{"train_examples": 195000, "objective": "epsilon", "cond_dropout": 0.1, "mlp_ratio": 6, "fused_qkv": true, "layers": 8, "adamw_lr_other_params": 0.0023, "lr_schedule": "cosine"}
Rows from block 3 of a small class-conditioned image diffusion model, named by matrix and row number. Rows with one number within an expert belong to one neuron, the router's apart. Each number is 500 + 40 x the weight over its row's rms, rounded and kept within 0 to 999. All counts start at 0. Numbers have three digits each.
Before each expert's rows are labels from the 100 images, of 14976 (inputs lightly noised), where the router gives the expert most weight on average: "colour at peak" is the nearest of a few named colours to the mean colour under the peak. Only what is clearly more common there than usual is listed. The data: rendered made-up planets. In brackets: how many of the 100, against the usual share in percent.
# router: router (model.blocks.3.mlp.router.weight, 32x256, trained with AdamW), inputs 156-207
# up: expert up (model.blocks.3.mlp.up, 32x64x256), inputs 156-207
# down: expert down (model.blocks.3.mlp.down, 32x256x64, transposed), outputs 156-207

# expert 15
colour at peak: brown (66 vs 11)
router.15:480502550509419502505496545450565462484490509502499546563508545443590487465581537528484487540533492534536478547488548456464473474560455486515514514453604605
up.0:497492612506504509497488454533521625434510512493403480407520471510623548503536492498481483482566514498471521521498521516527528476522500485489511549482486641
down.0:488562451472526504525491451513555492523457497489450508498495599507627562499495508460495475548560496550497545398510460472467539494503499497546486500601555524
up.1:508507467482496495528473550514542592415445549499596488440480440523497521462591519510510539508520438483461477539480543535452523517544473510512509521586415496
down.1:443443453487518451510530501513555487542537494463477489507533436558522468500542504522500496484490515521485477453488471545448541556523568505501478435556503488
up.2:483527532543536452496553503488517487462449515542532493454485562527532465497493482543502461469451500512510470493522454508427409443496516485492508517490599477
down.2:469438473480538516471470469473543605486533485458482504494533572533484484515498509455531498483505528572471518477515462490553356483484450456521530470516497492
up.3:527475520455467529483491420493513540577544449467534479491500552463602423533427509544488487510529581564526478436502518524453594514493447538491462460478599514
down.3:612504516527465482489497516472554542397438482511396502435494530485489551466444530511457519474402473546522520384483492537585561522500495543525479517466446516
up.4:495535539454510451536445529574479586536640458511530500468501585493524484551462434518456608454419501500462510496482526417552509536510603572521458458503547471
down.4:468490467552464461448525474432526454457475494552456510507559518557431453519506505512414540458502528493485556561466472481492454510495505460447524494540498507
up.5:452459555503502508492496491560499451424526474521425487500473450520468579530506462513530538554494472501530520454501457519527491491511476526483539535595547490
down.5:535511520505496505479496496516530484500441481525542505454480401479519433516536500474528542581371491533513489557524494462531420476510542508533532478446540558
up.6:472432503573500514559538531425476577500514450522492473545510461513528465490549611516530552539547548507497541516511493470496432521552482552488511483497519488
down.6:482495481555494584439496525412418565505470504527523539548493439529443509478431395536565522423420456569525454488558484529516496493493432537429483507529509453
up.7:488462556494497484478495457476494539524495509453605501452495548481564428528480502528503493544443598579539505441498461434442570491479499489502459480515568480
down.7:426510479445483505485525563453595383498479505463426525561530557531553491459501481475529541549580544495467544536502483488545453486510539480494524475553508530
up.8:440478534474441512499470485491522491518464489491403502622490458459446497488524484543458506463577524499479490449458503473485506474495487496460520459606595504
down.8:478465429512513469501568403489513409506510502452439518395496613530629381508503505474479502452456470455559487488514506471544407507517491499452500474553546461
up.9:468456496485515512433544521578529538442496557536475530550440563475530533433545529459510485481481511438502525466547513530518392509526463517473570510504509509
down.9:505522497516490527458485566395548531474513500461566444398488525560438486500534510507479490433461520494463545511466443558473486487528528517524526429441484488
up.10:422489489471530522509489511491491503557499498503507479586520507526454475521479516490500568501515480498508498696521513498492502480560512528540474482507484610
down.10:482426444489489501510537569502555506525491484529435465432493462528476530509496487550506538528558489547530501592483502470632467518515481520486489510436535504
up.11:538544472558525460482527513482453472490477461481506479427496506516503465467506460486532468463523516517468444506549495548501486511486479449462497512458462622
down.11:415517576483447486559430540525493454487545504504470493482515455533490558509510504486469527526389463574558498519513471536535522514529560511491476460440577525
up.12:417526481496549475488521521537478483441465468480538460452495554505491488527518452469485503526408484566465491539495469488507525510470532494497470532511464482
down.12:577477432492549482480502447506475543575525495509495472513505625518447547463479449439507496566540551534454537481474497518501543506535391513516521499520461387

# expert 3
colour at peak: blue (87 vs 0.2)
router.3:583473498553517477525572465460516493557445507515455508463548514524504474488479564564521536517451453524502461487529455485465534473495615468575498505422501562
up.3:605462562595535514443472490470498458496512507501459467572435444521548465537525520488562519480453512498488485356545511547541513491463499501470458514494510476
down.3:453487476521490481471495544511471449523517484425489491421483549518517431537475518456464494470481479529497523429489474485562437558486482488529509493555497496
up.4:491505517522556517516573516428526535523400490506444535408522437490454560479564505468471468459460475492506490503478509442536528449511514506494550441492515470
down.4:433545511411510463519560467534519448481520507474440554508519531440453439499567546580468511463470530564514471495498544456545578521486574536535500432561504418
up.5:484557529454527523494515508479493622390477510455626474387450519507501544537545503452515492589511531514560497475508470503477472521449512519497517534485473563
down.5:448489418438651502537508460562456538454540509460557535607538498471509524485576557468483514507458486438501547519486560543519470525525482480523496454491521470
up.6:553463520528563522450503468503530445597545488539514496474510461513446550554472469499537546488413498522479489538527494513471516450539606514444490472533446507
down.6:500551444488517513511497578436436519502482493503514521572495520546492522490476494493487531530572531497446516495514478497530619523511487524527490468513546530
up.7:497530501564526496509577516526512493487505538466496551511531472480544436495579461474536463536478487505529537556522473472493513437476557494525522451468457622
down.7:436460465475533502474493485461388518457456523503489495411534587498614488462501482524503466542536503634492491516532490480490529488517543535501495500585422504
up.8:446539491539486498535456486456457534542464510508549520499481522523498498486499453598517571412515453515508534491483486518485520531498548564428503494451485549
down.8:478482516540457474414533417481589534532388503534551501570505463479463451505489502400508538446509532440484488461504501487428492526506461498518498466586524493
up.9:451544539531461518537503485545448477521493489452457541515468524523476530449512535562472487444472474451466514529458525553580399543454460536481538471509542485
down.9:633466513505498516461510498465472474528435502533500483513519479486508415501544550448537505440453484661546512510541502487538514488516486509476524508478501505
up.10:617547462440524568513513567535492546413551483497460448482531488489548499510537514520496587496438462487480491479423525460491536531501523531554582511567508540
down.10:501462510499492507484477515460509559468449490475506474485470540494452583465489559523498458563416458628499531425573470447454558483479471477470519582472440515
up.11:477516544507462497467468520534541462478525517495607526526517471471385502514488497530530541526539536530499516526471513511502555478522489495526504448540523472
down.11:512507485499523492521496534536530531432546493492564485611489421502613520509513489499490525454501475460527484477484469498470524541450495443535520424444554538
up.12:439533520445493507485472463521513549501494562471439492442458489534514591459543438519476435553484518494563517504498522479526399543455488475532512487590483498
down.12:490509524487512490531471528466570469600534493560599482434468515479436421526508483449465484448454486590477483545462530513487458492463459485471487496474522519
up.13:550500450445448503488494498494502524613490508508514491493498544451537504464570487549475504484496451494495515443499515467469499572484482533467499451418526438
down.13:451471463525466500540484447469536564442465512554518507516502573488455509515505473544506513489543533523523532544493509535539491515478510489469511459469531521
up.14:453557477466490482473495492505498433458530500533491516548529472518505462527462476498501535488511469470516471604502545473512534474546492531555474526452459564
down.14:548488471537527514478498534528466511485487494521528492497479532512337472499512557487441499466396483442487486562472494521498535511451460498549492448442545435
up.15:494472482483494546509467480506465492576464453545557519503525439462526494524479529487466457465591499474452551480435489533464577493507516467461504462530475471
down.15:467488489438510482509511474515458562514524491499566482483464459516435472477423503508459544515465524521509504522507477453565571488517506497517453455488522457

# expert 22
colour at peak: brown (55 vs 11); grey (37 vs 6.8)
router.22:457510536504533505507527454503496421502502539485507499532503523503471429503565482471500544480487441453439527450530498544475524480444554506553526501572457500
up.3:459485458495465529473478519530521497579508500470508510460568504481445468478511449514415515445507521495539525530506479513549479500549462541545523467564552555
down.3:499452496485531506529535446479546515485525516510434452505472583441512537546470408415461499517434511534435492456517461455488430532529536457455536543461411399
up.4:420475527487523498473491507516520480469524475548510465426502398524402515506523461464481458583482489491516530505488482494602495459507496499514487485495377532
down.4:493521474494527519516491523491438537488503503510448481564487457468489467497472533578516498482413486424507516421494526472474599528499486495505504514486500481
up.5:565468554494436514489489479457467538473520520474472495454487606492529523515466538527512527459530515514519468537513506488493511514499532537475496500472559372
down.5:508516452474500460512488445495452509497500508500551500462495520532379518502514487490483540523457537429473504507487491490506477503499525486535504488504483431
up.6:514460558465482488485435533500524460499582510471475481491549464492428469456529548554601487465428473497487501430521529465506543500534477492509497486472594481
down.6:509508488510511489482522508457478463471524490542521509517490589438490466486436501494506491493512513471526471489488488515485543516443492485498520448533468561
up.7:518459487601515544479537482453507592538552459502592479540517490461484519481474577492467536483479433498519537514537496462516375594479560492457470439414521529
down.7:608482496458547519465524470482457607550566507480482499462493503491409477471482512553485535443445415482527520555527464455494403464503502526468540541442513452
up.8:558581504532424512574547542550491475505438418491536566500471523506496497536525494543506532477514443504554506517452483547572545470523524500461530511421451513
down.8:478486587569517543501491579579479519483497490552482467526439541435463474537444475498517491509511418498538466517476374514515503481465542480461515585514498534
up.9:484505503540522462529496583508511537594485509506512523468470553490359496457495456548484497479540504503451523573482492505484427513489468471545497522560566577
down.9:464493441504432493490500517477470499515519494499489512549539541520604522481545537490511518482463506427513502507521515565466559520487507533532457423541527537
up.10:526464565507500500484522545465445525472486533507427564513463530511511462577451458526531526539487484531490506591529428476538452448466542451507481523526517538
down.10:537509450512464469537519452485507458542475513503540431482484538483509456497509541422489445378499462465517438511439572519527499490520535527469526526569549508
up.11:593466499466470502462476511501482548500524499492471448427456588466503488503457520511504494509570535475455531518522528523493547523497504488498477479481453561
down.11:460465475415503502548460473481475527533528513508552522558492484534466518489512455410537480505496501489496545502523599478493540492533341491534479461503494460
up.12:513472532463493524533508553486527495591519482519562493512487526502508582467552431524421519459498477519533438509437488514428409477561474490517536445541559533
down.12:542478498484481509470534507492573497464448489474432529498503491579500489478486538531590519456495516503476565495532519518467481488510523492487463558500514498
up.13:524458532533446465470553486504544461604545467517579542524482442498411522511506448533437591496471484536489547548550476549483470521521501509478429488558460668
down.13:585494514535493485487516555504582542427511513521491491498474471527517462472534556536569508503608476532473533493458508526506426461514516498546517485464517511
up.14:553462566470456515499505504483507553473532483499472486572511489542383515511490491487500524478488463544495504435508478508551527495493500504514519457638609511
down.14:373498411471512520482484533530481521545499494491567525471501410473536570492496489493489486506530490560473511429504494484482436502502490518530506507464556483
up.15:476463566514464513484485543491515498483535480526562500482538522533444526508581516476542499535404446488483529456507515462550538461513489480541503473471549695
down.15:506516529522514488487484568468577443467507492573552522547524508489454529505403519522497494535434467507511494338500479518574427504517477492539471493473478517

# expert 7
colour at peak: grey (47 vs 6.8); brown (44 vs 11)
router.7:490508545535544466494473479553532465389459515477525554453477459488588436465495506535531555513414532521478473416510494500520626423485506490535551446550552473
up.3:458523499471468511550529569540523591554508507441486465486501531543508514497535495439440480458623491470566494509478516520456500500523458503539500527433538556
down.3:522545469497448500486558509477461488473474514519477492480482502484455502493465451527565493551452507541474542523512466507528436516507582493549493444478527440
up.4:465490490489550554472505484442499593547519497552553495599519471508457481483466501489505535486451446448526510491505514503495522491513541476488529424545480493
down.4:542558576479508539553471516420470535485475493595481493497528491432508576450516463494515447513566407474449528464496492573520395490496413518536493523489462530
up.5:627471530499513513498456477556542424597544493532627553489508482509527443508543485530522473472478523415497552510502511543553516484494520517482510459443444544
down.5:524463442529503466449482524512588494569582505499438417488517486526452499482505523460492489494522423443530426544508528453593440555521423485490488535533415505
up.6:442462508452555520546535514553486590497475462485561468409476559562597525499501492535476490547451470490516511475519504480484445494493450526457510531545495487
down.6:456545523569492557475553477539494457454480478505514469500491420456525457515520497472508488449493543499477509526528509478569499505482519514497515518447527541
up.7:479514532445518509515442588508568516584527510501484476454500475447391437460514421501506522495525552517526517554486525481414467510493527467513582487568499448
down.7:539482501501506478550487469514570459462480513535450470473535372541427482474507494532539505493460541505494477471507450541514431536509419514520446521485568508
up.8:452507479546563476524532453524507442485549462485606508527517481515445513476509443491452404484559452489424576513536465515554549476513542515516490501421536544
down.8:626539556468471526509537500582556446480499522453416470460479511486592522494500469483516478516466462588521487495496565498533588500492556500529465542539509473
up.9:447492491500517498465503436515540641456518532519504533386495511489629498531518521525517462486336514463511526487485487493601556479516459522483508483471503578
down.9:516501520516462492530524495501479495515529488509435506457509480483620498509511469490493503546635498435500466571456528510493528508534414524543509513381521538
up.10:516515540434430555516457541487486596494480541507481509492531494520431467510510486552478518368461598464626461598458531491532535450504511494461538479401467493
down.10:478408476508488436523478510477550504524533507523470457512463488486506490487527477512535509470509429519565472520539552532472492497470446558523486451469540485
up.11:467477468485486517485521527502395483600498535515466519537494531470496540553524479529489407535558489508515515493457503510485501531496535466471500494568510428
down.11:517464519538519523539543402505441510509507498466470464533484494455528507510476449540494483480493491455471479523498440478522538467517463541461505579542507488
up.12:488464462527537511505524522560491604457530470528567490461513515546439508473517500454487587555554477462507470519514503494488521481541617480571468481544478579
down.12:498491509506594454500468437521537550497535493493483510445496464528434497463440533597526508505465488483502504501465489561486419469523413488505521518403553518
up.13:543582536633522435472471470437542583514533422503485564515539457478460515533545487514501518468567478547478499487593560377535545523493506536446519502456476503
down.13:447492536389583562504475487562523526550517502538503553439521481522396488424494540509462523503428520522474503525538581462513509508506471487542485506503519452
up.14:498536498471516493494455529510533555426473492491556446484522467524570458532493533509495490533595525503506521584505517491466448501556504484479512498460498542
down.14:445516525474496476488491508532584558539491511467544472555509522474533480520521514491507506503473508494489477565492539487469549551515473495467499544565503496
up.15:596495517484474511471506478492479467543548505547501514412536463501410394483547499475481505470382538428494508492503512517490533540482479524555468504560572411
down.15:522482442445505508463491499490415532538501477495588480567503451460550539495449501500505537565526556509466511565495437469487518539526495468494510427464433522